From a checkpoint of a small segmentation model: norm batchnorm.
Rows from block 4 of a small segmentation model, named by matrix and row number. Rows with one number belong to one channel. Each number is 500 + 50 x the weight over its row's rms, rounded and kept within 0 to 999. All counts start at 0. Numbers have three digits each.
After each channel's rows are labels from the 100 images, of 14848, where the channel reaches its highest value: "patch colour" is the nearest of a few named colours to the mean colour under the peak. Only what is clearly more common there than usual is listed. The data: analogue clock faces.
# convs0: first 3x3 conv (model.blocks.4.convs.0.weight, 240x240x3x3, each kernel summed), inputs 160-239
# convs1: second 3x3 conv (model.blocks.4.convs.1.weight, 240x240x3x3, transposed, each kernel summed), outputs 160-239

convs0.86:427447479457445421600441406507521560459405421571492433505479428552560451415457504492544429551424474446517471578487510470487410491470504507440427506479495474413418541393469538421477555495528554408482524540445524443450553603552533486499473391
convs1.86:490515551543512476466410433469480422425440609518383468478428460378497529517485504470526448604490513510574490526523432443499435414458512477418448511517481532551552372426537546513571521492544481523527464535519464512507394505401464517495443548
patch colour: black

convs0.115:527476432600500466547540460496520396372542481438504477543504480493620455455539511498522471464543505458465560483435435504483485468573468557417444516514448495515550543417479454429451531459512474526403523435592385433524471478581509528533489532
convs1.115:473515543475464562469541495479531615525562466523554518469484607468466469473527584569493460415608483449486495411484504536534552552521554471523517499450482541518396542521556516406395524506437515540520496488525513529511489581497511499430576559
patch colour: black

convs0.152:517483570503496519522520444521590513420475539464510462534522415473490471453537398498513514480485531490445501520499423582496413399411455483481492470510520555548386475442467487411536482498535471479450468499531458526605515516538514506409512441
convs1.152:521506511473504549537582482487456529535544493512492530471508650530425451517500567497519483404485517483494527476433490512613561564455589516473493473492545482460427506519539564375335451468512494507518512459558478451470462519490540470542454523
patch colour: black

convs0.122:530477543522483409546485449446547569440571468485616507432508498552488489420453533490499499464449461404552558449459490491473536495528443385410516504417538468521567472440390504463410476570505512411503476491433452481400551615535527543511529448
convs1.122:521469421472526568526439552400449449431464547476371473442439463482497472529491527452446427546534532528495466483446474385424408471521482436415430471399481454467548394514551478527595460476528534540472490479470464517456416471404520470477481498
patch colour: black

convs0.58:463520399401515452499534461483402517429477458537538469538573487462454425533475474515456559470523567469430520494517447505471392470481432531455564518507469527425520519388454533426534498427540463526521524517482490489481353526475458434495498439
convs1.58:495500496593518486524513447518466503458528516604498364532498485497493599493461508537553528451512468519500421544526508528606534485448502502452494527429429532572587444411426515533491467525512519408485503528497468472518342484492485495499422454
patch colour: white

convs0.85:518552496464491486618543475465529515500563552498516474501533548505487529512538531513539547402519493550448407532497585424529488516512473365494517446453499499442535431571467473464445555487469528426470477528553481479557473547459515552481532506
convs1.85:445487524495514390497448555509496482477447410466542489484471394501480434469471563546524465556532418513438530545560458472447550524572473448509508558473520538490449472535500478531535499428458562517502416415494385530494409541499559452521486550
patch colour: pink

convs0.31:503524520508482505502456453527485561515484559449515426429552510517498448492515463508556482519505480379505500567472474490518464485402472433456416430483528438478494461538435552530491502500525549432483482550524489519487462492534524424489542465
convs1.31:570439513478513448440464556526552554490502467472500412469453453496613576508532507530400550565483560538515524614469508581442475512520470454488550438392424510457423480497516562512499521329413470487530443522545608499457564479496515505524517574
patch colour: black

convs0.238:493458465448497435550457419473564509477532558479485517543553531486514473555411428465496515513467481433514445481423510457494449448493439338497403455422531518467483450401425520447528433457536504507460398476501453516564492547520380528502493452
convs1.238:533506461485556544525535523530509444476497544512435443514433453503464543472582513555459515500419522508532600557550508562542517489455560509483490544495447610454602369513609464480441599614542519475500573546521505532537379488464536513557430473
patch colour: black

convs0.198:484511475361492528452558469503476436445370465515508408510530504452450435469445540508388490457534398487478504498474478498487443578470535447439489530505509462493502511495411537479549512444519459486498492435477504539494393544419437386446437546
convs1.198:494421447499443425448558589477572529475514510548409527565486493537459549473522473506484496543592526478428572412441456555505530486464433523518504571480460503511467502494509539506508509483500574474476523456583484557486586544470593443442516442
patch colour: grey

convs0.137:475466429541479457432531454445464541551567442521426525475475565509433482520484523552453449425542500355477508528512513427434498551507568500488472462546540459490443530520519386503554486431450512430506512443543441510594486459566514529458453408
convs1.137:422406520531491529428498489437513484359402518432486533466540514508503407531518488457448520531463529477519541539524441522440424421496442448498414541489494476531507433539501414465536608538481479616414502460367528469445487484507488461501457536
patch colour: white

convs0.144:425545452517540516421493498567540545508523547507501481471450467432487510502483429408481465489536523497541416495537441589412457465455483493452474522433482534417556440561482439528479498463387497501433513375414482462497531454502449450575495578
convs1.144:507544490570489408588497553588426497533423486606423498480563512546537525504509571468489466463543521589552512505572550570581492449465496497522473541431518531559543503472598564513517530590388523561541442530415541481515530544512608490583559430
patch colour: white

convs0.237:577438421523430501458502401507468422484406498551344474448516526464454559473467499404483408508467507465472503494540421557485507517503533436477395474460457469502476551439498549472478436518536419545467483497520437377504402462510474562514437475
convs1.237:523494519487486477582469546568413453606585467478494479513503498488550387475553537482527551474548536557501534521483575461499559547478525465475441521463537576502479553553479482539572453510569442478523496524503500537525417515549432506526573470
patch colour: pink

convs0.216:502463473360466381557524476486485463379562613494440477542502518379468490515444551451476556432480494473524524454444566561477483527453475415423494404492501462450480460466363518497469457494436516478549452467514532480438362499462491521499456559
convs1.216:537520534593399491482503561545524497473509551517519519563457479573492430543488545532550415509558565542512515519452542422543524565586468531496490526522526535535537419479561409593584488500501533541540457475482449511528568552531530458506543541
patch colour: grey

convs0.65:467491438494420457504507526485570517487492397565545491508465498425490522445470462497482551460533526532470518456479494458515472512590612458518520482517494525556542540462471523517454534504504486447462540491545538483503474486558376479537377537
convs1.65:465441428499444517404492545472533480422582481572447513527521462569421434475495449531486466432577488479483536507390538484445576461500301484463440507463476548449510502542508453520413463552528529499500479469534407515528453563453566509477551495
patch colour: black

convs0.74:533480500524490504458497567453566481589500477405335528473468517488421467459448436459531479535559527431517508461478436507431554496515481500523569503463507428479570472512410479574512490494439530402540495496476509548465561467506409439524568458
convs1.74:453506473500494433546490520511500480539509502419341516551473472539461544468631523462501453468508489537491476503543486467497475467495522527483465491447454434515485445432588561486456474510389532757469529497471437454416529510445635490496523594
patch colour: white

convs0.69:499509452497526479505554425534495513430466534353528559606609496441426427441515505520594588469510520545476531506463516531526512491420382448493563520550524521479581451441439514497638528485548465491559459466658491529516443496514467519452476485
convs1.69:420506524499563473430439425483630586416536449543479546457441573484525492471548536501421541571513537463481603623481513525535472457543570584508514575533424446476434525538534504428445522463459490525535495511527520511497635454524555598398516492
patch colour: black

convs0.9:465510411472512461495449492428531399465408482524450494556585407426463477594491496568470450506505494520507555414511466485423479429452564553528489453443474479482513442419473440444551475467545494468434517559472466510563507504532534499500521382
convs1.9:528430576510532577441477488462493544616487505471515390510495492619497498506543470578483506459470460557474520452541532523489453517528452528541599479481515462531422619502446524491451564474452512532485567497540514404547581441518451486527585584
patch colour: pink